Rows from block 5 of the encoder of a small masked image model, named by matrix and row number. Rows with one number within an expert belong to one neuron, the router's apart. Each number is 50 + 10 x the weight over its row's rms, rounded and kept within 0 to 99. All counts start at 0. After the name is the row's rms in percent of the matrix's.
After each expert's rows are labels from the 100 images, of 14848, where the router gives the expert most weight on average: "top examples" is what is common among them. Only what is clearly more common there than usual is listed. The data: simulated fluorescence microscopy of cells. In brackets: how many of the 100.
# router: router (encoder.blocks.5.mlp.router.weight, 32x256, trained with AdamW), inputs 172-255
# up: expert up (encoder.blocks.5.mlp.up, 32x128x256), inputs 172-255
# down: expert down (encoder.blocks.5.mlp.down, 32x256x128, transposed), outputs 172-255

# expert 17
router.17 087:58 56 57 57 37 55 38 52 45 55 61 52 57 40 55 53 53 58 57 39 57 43 56 45 47 64 51 65 53 50 46 45 43 44 31 47 50 42 54 58 54 48 42 42 54 54 61 53 55 29 63 46 34 37 44 40 57 50 46 42 52 51 45 31 47 58 59 25 51 67 48 45 53 32 37 46 54 73 35 41 48 34 40 73
up.0 105:38 64 47 54 40 51 50 53 41 40 49 51 41 46 46 39 45 43 36 27 31 57 42 48 65 67 49 43 41 29 45 55 42 55 45 54 30 41 56 53 42 42 52 42 47 71 60 57 42 51 35 45 44 40 38 56 63 44 47 55 35 65 42 42 53 50 63 53 41 71 64 45 58 57 46 57 43 50 53 45 51 48 53 44
down.0 108:34 50 41 60 47 65 28 32 45 46 45 66 46 63 71 64 54 44 44 65 63 62 55 53 38 50 54 46 61 44 43 54 56 35 48 57 57 54 35 68 35 48 50 40 65 52 61 71 61 54 39 54 37 45 55 41 41 39 50 47 41 33 64 50 52 29 32 43 57 41 50 57 40 52 48 54 62 36 56 52 40 45 42 31
top examples: fragmented nuclei (100); yellow stain (62)

# expert 15
router.15 065:48 35 51 45 53 63 67 48 64 51 62 53 55 50 74 60 41 39 34 47 37 61 38 43 37 52 56 37 53 48 46 55 60 52 61 41 60 51 50 48 56 55 53 35 53 57 40 36 37 44 43 57 60 35 60 56 48 36 50 55 46 40 55 50 27 65 34 58 55 49 43 55 45 52 57 66 64 62 50 42 51 40 38 52
up.0 108:62 47 38 42 57 38 51 63 48 34 56 45 58 57 73 67 45 51 51 52 58 59 51 41 60 63 38 28 49 43 50 49 61 56 47 48 65 65 40 51 52 33 50 32 61 63 52 48 43 52 46 48 54 55 52 73 68 56 54 33 44 61 60 53 58 55 55 62 64 58 36 58 53 55 41 55 34 40 59 43 40 68 52 45
down.0 113:49 51 53 62 69 41 32 51 48 46 41 57 46 55 67 48 59 39 48 47 64 56 56 61 51 22 57 59 69 54 52 33 52 67 43 48 32 38 43 57 63 39 51 45 56 61 39 39 56 47 54 54 45 38 53 43 45 50 60 53 38 73 46 38 29 57 51 59 44 58 50 54 61 59 47 62 62 69 53 53 29 40 43 63
top examples: dim (100); crowded (99); cells: ten or more (99); cyan stain (63)

# expert 10
router.10 055:46 39 54 54 30 51 37 53 51 45 56 60 58 40 70 39 35 51 55 42 54 52 44 42 54 60 51 70 47 71 51 61 48 55 62 54 40 51 41 58 54 56 52 44 63 42 42 45 41 26 63 37 39 38 51 36 59 34 51 31 47 50 71 55 40 39 49 51 53 58 44 54 35 44 49 61 52 65 46 52 73 61 29 51
up.0 101:61 53 38 68 51 53 57 52 66 46 56 50 61 61 50 43 54 45 43 48 47 38 56 35 46 45 43 63 45 53 52 50 26 49 51 67 39 45 52 47 50 57 40 53 63 48 50 49 58 54 50 60 45 55 57 44 67 55 31 53 51 58 49 53 50 61 52 49 41 56 53 53 51 39 44 29 52 47 50 55 55 32 34 54
down.0 101:52 41 47 59 41 39 37 65 47 53 59 51 40 42 35 46 25 57 44 53 54 52 41 39 28 59 60 31 42 42 52 65 37 62 65 53 60 57 54 44 39 63 45 52 59 47 45 49 43 42 52 54 45 59 54 43 47 47 56 42 66 40 42 46 35 40 37 40 48 60 46 59 38 54 62 43 63 45 56 41 59 66 41 39
top examples: out of focus (71); dim (61); cyan stain (47)

# expert 7
router.7 078:34 51 55 51 44 35 52 41 45 47 56 60 58 36 64 52 47 51 46 47 44 53 43 45 61 61 68 60 24 60 57 26 44 49 49 42 54 55 51 58 29 51 53 55 61 62 47 55 60 60 53 39 50 46 66 63 26 52 43 41 45 62 34 49 36 31 48 41 60 88 48 41 43 53 42 53 52 57 49 50 35 71 41 56
up.0 098:50 59 49 52 41 57 50 49 29 44 37 58 45 56 74 63 40 51 47 41 68 49 61 51 65 37 44 41 38 56 32 51 43 49 46 64 41 49 57 64 52 27 60 55 31 37 47 55 42 48 50 47 66 35 36 49 50 47 48 52 50 58 46 38 60 49 54 67 56 47 45 57 48 53 40 57 62 52 40 38 30 52 52 61
down.0 097:58 53 59 48 43 62 67 37 55 45 40 49 52 36 43 43 45 57 50 48 56 33 50 44 41 41 52 60 51 60 63 53 46 67 31 50 54 63 45 24 55 60 48 45 66 65 26 67 52 48 61 57 59 50 55 45 50 55 51 46 44 43 53 54 44 56 56 47 83 39 54 66 54 64 48 59 58 61 50 47 26 36 44 55
top examples: dim (93); crowded (83); cells: ten or more (83); out of focus (65)

# expert 27
router.27 052:56 34 77 49 43 45 48 44 33 37 59 37 52 35 62 34 26 58 45 44 34 55 51 29 63 63 77 48 39 50 37 57 59 36 44 55 53 41 42 69 67 50 64 50 43 45 48 41 26 63 66 41 37 42 68 42 55 48 60 57 43 43 41 62 41 36 42 61 48 56 48 53 51 64 57 55 47 57 54 35 53 52 52 50
up.0 095:51 42 31 58 63 50 40 55 49 31 43 35 46 59 43 57 61 57 41 41 61 44 55 40 49 43 66 75 51 27 42 39 54 43 49 57 34 51 45 50 32 59 45 58 39 56 57 57 48 44 50 56 46 55 50 63 60 56 55 56 49 41 54 58 70 69 58 55 39 58 55 55 46 54 44 40 56 56 41 71 45 53 50 30
down.0 097:60 57 37 65 52 41 69 57 52 50 39 54 64 65 57 42 48 49 45 49 53 59 51 42 56 40 54 50 54 56 52 36 63 44 29 54 65 44 54 62 46 74 46 63 41 45 53 40 51 47 59 51 51 50 47 44 46 45 56 56 55 55 54 73 71 49 53 43 70 51 39 54 62 59 62 57 30 42 50 36 64 69 39 41
top examples: dim (78); magenta stain (44); out of focus (42)

# expert 20
router.20 056:41 31 40 39 31 45 50 58 52 45 51 42 48 38 62 42 51 54 37 59 56 45 46 39 41 61 66 54 59 54 25 32 40 37 44 50 43 52 48 61 49 53 53 47 53 48 38 37 42 45 61 42 35 38 70 59 35 47 35 46 44 40 58 42 46 32 54 31 65 63 40 68 36 48 48 43 42 47 59 30 50 41 41 57
up.0 105:41 49 47 50 52 70 51 59 63 69 41 62 47 46 51 50 56 61 49 50 54 69 47 69 48 26 48 47 63 60 41 54 51 57 41 48 58 56 60 54 63 39 58 61 47 38 51 29 50 34 40 41 54 54 64 51 43 45 55 61 64 52 65 43 48 44 40 66 53 66 47 55 39 50 55 42 49 60 36 50 37 42 38 50
down.0 100:38 52 43 47 51 52 35 79 46 46 52 47 61 58 46 38 16 41 48 69 70 44 53 39 54 26 31 46 40 49 49 42 58 53 43 57 50 54 52 50 31 49 57 34 62 58 46 54 57 39 45 65 55 54 52 49 48 42 57 45 50 33 66 54 49 51 58 48 59 31 49 53 62 48 46 58 60 48 49 45 51 62 35 56
top examples: dim (83); crowded (75); cells: ten or more (75); fragmented nuclei (63)

# expert 25
router.25 074:40 37 51 45 42 52 28 51 62 68 46 33 59 54 51 47 44 59 58 50 53 41 54 53 70 58 49 56 55 55 38 64 59 51 37 57 31 47 57 53 58 59 61 55 53 34 71 50 47 50 47 58 37 41 54 59 39 37 59 51 60 56 54 32 45 53 55 58 49 55 54 58 41 48 43 33 52 32 47 40 55 58 36 64
up.0 104:45 42 55 66 51 56 61 49 65 49 44 60 58 56 34 60 42 74 43 56 58 64 62 49 64 37 42 48 48 57 50 46 53 60 50 62 51 58 45 60 64 67 56 68 60 52 76 57 69 55 48 59 26 54 48 37 60 44 44 46 40 38 55 43 42 61 48 64 47 46 59 47 55 45 37 46 56 46 43 63 46 35 65 58
down.0 109:34 62 47 46 46 59 50 51 62 37 47 65 53 50 38 51 43 53 48 41 64 55 25 49 61 58 48 51 47 52 31 69 48 44 52 41 40 47 48 47 63 32 71 38 40 40 58 57 57 48 57 44 48 49 57 53 52 51 44 44 69 50 58 49 56 49 49 69 57 65 41 66 45 40 40 58 54 52 43 46 50 57 70 50
top examples: crowded (99); cells: ten or more (99); magenta stain (54); membrane rim (39)

# expert 24
router.24 059:41 36 65 54 47 38 45 48 55 51 56 50 47 42 62 34 56 39 53 47 35 37 48 47 61 55 73 51 54 52 49 37 46 31 43 36 50 53 31 61 62 63 62 36 63 51 57 55 44 49 49 49 20 24 62 32 44 36 64 47 47 55 38 51 47 45 44 52 60 70 59 64 41 47 45 65 42 59 65 52 44 47 49 65
up.0 089:68 55 54 65 64 44 47 32 57 42 64 50 49 50 36 53 47 59 56 51 55 46 63 56 40 22 35 55 74 51 37 49 48 34 49 47 36 39 52 51 28 42 55 71 41 27 45 53 71 39 42 49 47 52 50 55 71 46 37 46 42 62 35 52 62 65 53 42 63 35 37 48 40 55 51 59 65 43 54 48 51 59 52 54
down.0 088:37 61 49 56 55 46 57 58 53 54 52 51 66 49 51 33 44 55 44 58 67 44 39 51 60 44 51 38 33 72 40 40 48 66 59 64 63 43 43 63 47 73 55 53 47 42 45 51 53 52 63 50 49 53 50 42 39 39 53 54 32 50 31 57 41 64 57 56 48 73 55 34 40 47 48 54 31 64 51 68 37 59 35 49
top examples: dim (100); crowded (99); cells: ten or more (99); red stain (57)

# expert 19
router.19 056:44 41 54 48 42 44 34 52 58 51 47 59 43 46 60 53 57 38 38 55 53 40 51 53 49 52 50 42 52 48 67 34 62 34 42 47 29 53 40 40 68 55 51 48 62 41 28 48 39 58 58 32 49 46 50 50 43 40 51 31 38 53 62 32 37 47 36 40 55 64 54 52 54 53 45 59 49 56 64 54 48 41 36 61
up.0 117:70 40 44 54 66 57 28 59 51 53 66 50 62 48 31 35 58 43 55 45 50 47 38 41 40 49 31 52 57 72 26 48 33 56 49 53 34 51 63 49 53 38 43 47 60 49 70 47 54 38 50 56 42 45 60 49 38 56 45 50 44 50 42 51 37 61 54 37 53 71 57 47 40 38 44 48 57 48 40 45 46 59 49 80
down.0 114:52 45 48 30 54 56 65 22 51 38 60 55 30 37 48 60 44 44 44 50 38 42 40 45 47 35 48 58 46 62 66 44 48 50 69 51 54 58 44 56 43 54 51 60 39 52 58 39 71 47 52 54 53 43 54 51 43 50 52 61 62 48 36 59 52 33 48 35 48 66 49 57 40 45 27 40 35 21 46 49 64 60 57 24
top examples: dim (72); cyan stain (56); out of focus (55); bright spots (36)

# expert 23
router.23 086:48 45 41 40 32 53 85 41 40 41 24 48 67 50 53 45 40 49 39 39 55 51 59 51 60 59 52 48 34 50 47 55 39 51 56 45 52 43 40 61 26 49 49 39 51 60 39 37 50 58 51 59 58 45 57 53 53 50 52 51 43 48 52 51 41 48 42 54 63 76 41 60 51 64 46 44 54 32 52 42 49 42 49 52
up.0 086:46 45 36 68 59 49 55 52 60 45 55 45 49 43 48 51 63 43 61 61 42 60 45 68 56 47 59 63 38 50 63 46 63 48 36 46 42 40 41 51 51 18 55 47 53 47 38 55 32 37 48 46 50 49 62 49 51 53 49 45 41 47 57 34 46 37 47 52 46 53 59 52 59 54 49 32 36 44 50 52 47 43 42 56
down.0 090:44 58 57 47 43 45 48 58 44 42 54 48 64 31 46 59 61 44 47 58 50 27 59 55 45 60 59 46 47 61 46 60 66 48 50 49 39 57 42 42 53 49 44 33 71 30 51 32 53 47 62 51 48 56 55 34 44 56 55 54 63 54 47 59 58 43 65 50 59 43 47 56 40 49 54 54 65 57 57 44 65 49 45 76
top examples: dim (91); red stain (61); ring around the nucleus (49)

# expert 12
router.12 144:71 57 44 51 54 49 43 56 61 54 40 56 46 55 33 48 51 49 61 65 56 41 46 79 43 43 47 49 49 67 68 60 31 57 56 50 54 53 62 38 50 36 43 51 49 53 66 46 55 59 52 60 46 34 35 54 63 55 43 53 46 49 48 47 44 52 59 51 26 00 61 47 50 48 58 55 41 38 52 52 44 47 50 44
up.0 093:56 42 56 56 60 56 43 37 34 38 44 26 72 47 73 59 66 57 46 52 48 37 41 52 63 48 46 53 50 44 54 45 53 64 47 46 36 46 54 42 47 44 49 34 40 40 51 43 54 60 73 48 42 48 51 49 48 48 57 52 53 51 55 66 56 43 60 58 42 56 53 53 50 51 69 55 47 62 69 41 61 48 39 66
down.0 095:44 47 48 50 52 59 41 67 46 44 48 53 43 31 39 55 38 61 58 49 41 52 67 33 55 56 73 67 54 51 42 69 62 59 57 50 74 28 56 53 30 41 50 72 59 51 63 55 48 36 67 53 49 50 58 66 46 49 43 56 34 54 71 36 56 54 50 47 50 60 39 52 57 58 54 57 66 68 38 48 49 69 55 53
top examples: crowded (100); cells: ten or more (100); yellow stain (44)

# expert 28
router.28 051:49 42 64 51 33 43 58 59 48 49 51 48 43 39 69 53 50 38 36 44 46 51 60 52 41 59 59 49 44 40 48 59 53 42 37 44 45 39 42 61 67 65 43 44 46 56 53 40 47 50 49 40 70 42 65 50 47 38 44 53 52 37 41 66 34 43 51 39 70 78 43 67 45 46 48 50 69 56 53 51 49 39 43 53
up.0 116:48 48 56 50 49 34 56 50 59 59 45 47 46 51 69 59 63 54 52 45 57 38 50 59 57 46 38 69 59 60 48 41 60 53 29 55 50 45 42 33 45 57 57 56 54 35 39 64 67 46 30 51 48 42 31 56 55 51 62 53 59 49 54 42 41 56 53 31 62 31 67 53 39 52 41 50 61 43 68 33 35 31 58 40
down.0 107:51 44 39 54 52 57 60 68 37 34 61 62 55 43 53 54 48 36 50 47 39 55 58 49 60 42 39 32 58 32 64 43 55 60 16 63 62 63 42 46 61 40 53 44 50 63 37 46 72 61 42 48 57 48 53 59 52 52 47 49 46 43 32 54 41 71 72 70 65 41 51 40 54 51 31 42 49 45 51 53 66 36 56 54
top examples: red stain (59)

# expert 11
router.11 056:38 39 63 31 45 39 69 51 49 33 48 51 56 41 65 45 48 48 43 57 50 57 51 49 54 63 40 49 43 53 49 50 42 35 44 43 46 56 53 45 43 57 50 38 56 46 35 39 39 38 50 54 24 35 57 44 36 42 54 32 43 44 61 66 47 58 52 73 51 61 46 61 47 56 49 38 62 43 61 39 49 38 33 50
up.0 086:37 43 54 58 62 49 39 53 54 56 49 45 47 64 49 42 60 52 55 64 50 40 55 38 38 60 64 37 51 56 51 58 77 52 29 60 61 53 52 59 32 53 48 45 49 54 45 46 52 59 46 59 59 63 57 61 55 48 57 47 44 55 31 63 42 57 47 52 51 40 48 67 56 41 52 56 59 56 30 48 41 73 43 60
down.0 090:81 51 46 47 33 56 45 50 45 58 50 61 56 59 49 42 61 42 54 40 40 50 66 51 57 48 64 56 49 56 35 56 62 49 37 47 51 42 41 60 53 33 42 39 61 53 67 58 53 51 51 41 38 65 51 41 53 40 51 58 55 39 50 37 64 57 56 43 44 67 54 64 38 54 52 50 51 57 39 44 52 47 42 38
top examples: dim (100); crowded (94); cells: ten or more (94); cyan stain (50)

# expert 21
router.21 063:41 52 70 56 66 53 61 51 54 51 68 47 43 39 65 57 43 51 49 48 39 35 41 49 71 58 63 45 34 51 29 42 55 49 50 53 62 56 28 55 53 49 69 40 40 50 45 49 33 42 65 35 47 49 47 58 53 35 55 51 49 34 63 45 50 51 54 65 52 79 55 45 51 47 60 29 51 53 49 48 52 32 39 45
up.0 090:46 44 72 49 58 56 48 49 47 41 64 60 53 45 43 48 44 49 44 61 40 49 51 39 76 68 43 43 62 53 61 70 54 56 44 64 47 62 51 44 56 55 39 57 56 45 40 33 59 44 54 41 59 60 60 48 54 58 36 52 53 45 49 43 35 58 53 36 35 45 44 45 52 52 44 33 59 51 65 52 40 69 44 76
down.0 089:41 34 57 48 53 50 63 52 46 45 51 65 46 55 47 53 49 66 44 26 58 53 86 55 56 41 50 54 46 61 57 52 54 63 41 56 51 36 41 45 45 52 53 57 47 34 43 50 45 57 69 60 39 52 49 35 50 54 55 79 68 56 44 56 47 54 52 53 51 42 57 34 43 53 61 55 39 48 60 76 73 43 69 55
top examples: dim (95); crowded (89); cells: ten or more (89); green stain (65)

# expert 2
router.2 162:51 46 19 64 43 46 46 52 59 56 45 43 32 51 37 46 51 50 58 42 57 43 44 63 59 14 29 43 45 51 61 64 45 62 67 60 64 56 58 33 42 47 54 52 41 51 47 55 51 49 48 50 69 47 45 55 51 48 50 55 61 53 57 53 44 63 60 53 47 07 58 49 56 48 56 42 35 39 50 41 39 55 46 37
up.0 080:56 51 45 39 55 27 50 47 44 61 44 58 61 39 83 46 58 40 34 57 60 34 48 37 59 46 63 35 58 46 44 58 48 57 57 50 48 68 54 44 50 55 48 58 49 29 42 50 32 46 34 17 52 67 52 47 53 44 61 59 32 56 41 47 67 50 61 41 58 59 33 50 44 54 43 45 40 42 57 61 41 45 47 60
down.0 084:59 57 45 38 52 44 55 56 40 58 39 57 54 41 51 66 43 57 56 38 58 48 51 35 40 69 46 45 44 45 52 67 40 45 48 44 50 52 61 48 58 57 26 57 54 49 50 43 45 75 41 42 58 47 50 42 48 33 40 66 58 60 32 43 41 32 42 55 42 46 60 68 56 42 41 53 63 58 69 38 60 63 39 72
top examples: long thin cells (95); crowded (94); cells: ten or more (94); yellow stain (41)

# expert 0
router.0 148:63 58 35 60 64 42 56 41 62 46 52 34 44 57 45 36 63 48 54 58 54 44 55 52 40 57 39 55 44 35 55 51 55 55 38 48 45 57 50 43 54 32 52 62 51 60 31 48 61 34 50 59 34 48 57 44 43 66 65 49 44 53 45 71 52 60 56 55 33 50 49 44 48 40 55 41 58 54 52 49 53 58 51 67
up.0 105:46 51 32 63 60 51 58 33 60 45 64 67 47 56 50 40 66 59 73 55 26 49 61 34 44 47 73 61 57 54 57 57 49 44 65 38 53 55 63 52 63 55 35 58 38 50 39 42 54 47 56 51 36 42 57 61 41 37 37 50 41 51 38 49 50 67 47 70 55 48 60 46 42 48 40 55 57 51 47 64 55 33 46 38
down.0 101:42 70 37 42 53 64 38 77 43 65 55 45 51 59 75 60 60 45 51 71 53 44 56 47 52 40 55 45 56 38 60 60 44 48 49 45 52 58 54 59 49 53 37 52 57 47 55 55 48 40 55 56 60 45 59 58 53 66 57 40 62 74 51 50 75 50 66 48 40 48 53 39 54 56 58 60 43 59 38 56 57 35 38 55
top examples: membrane rim (100)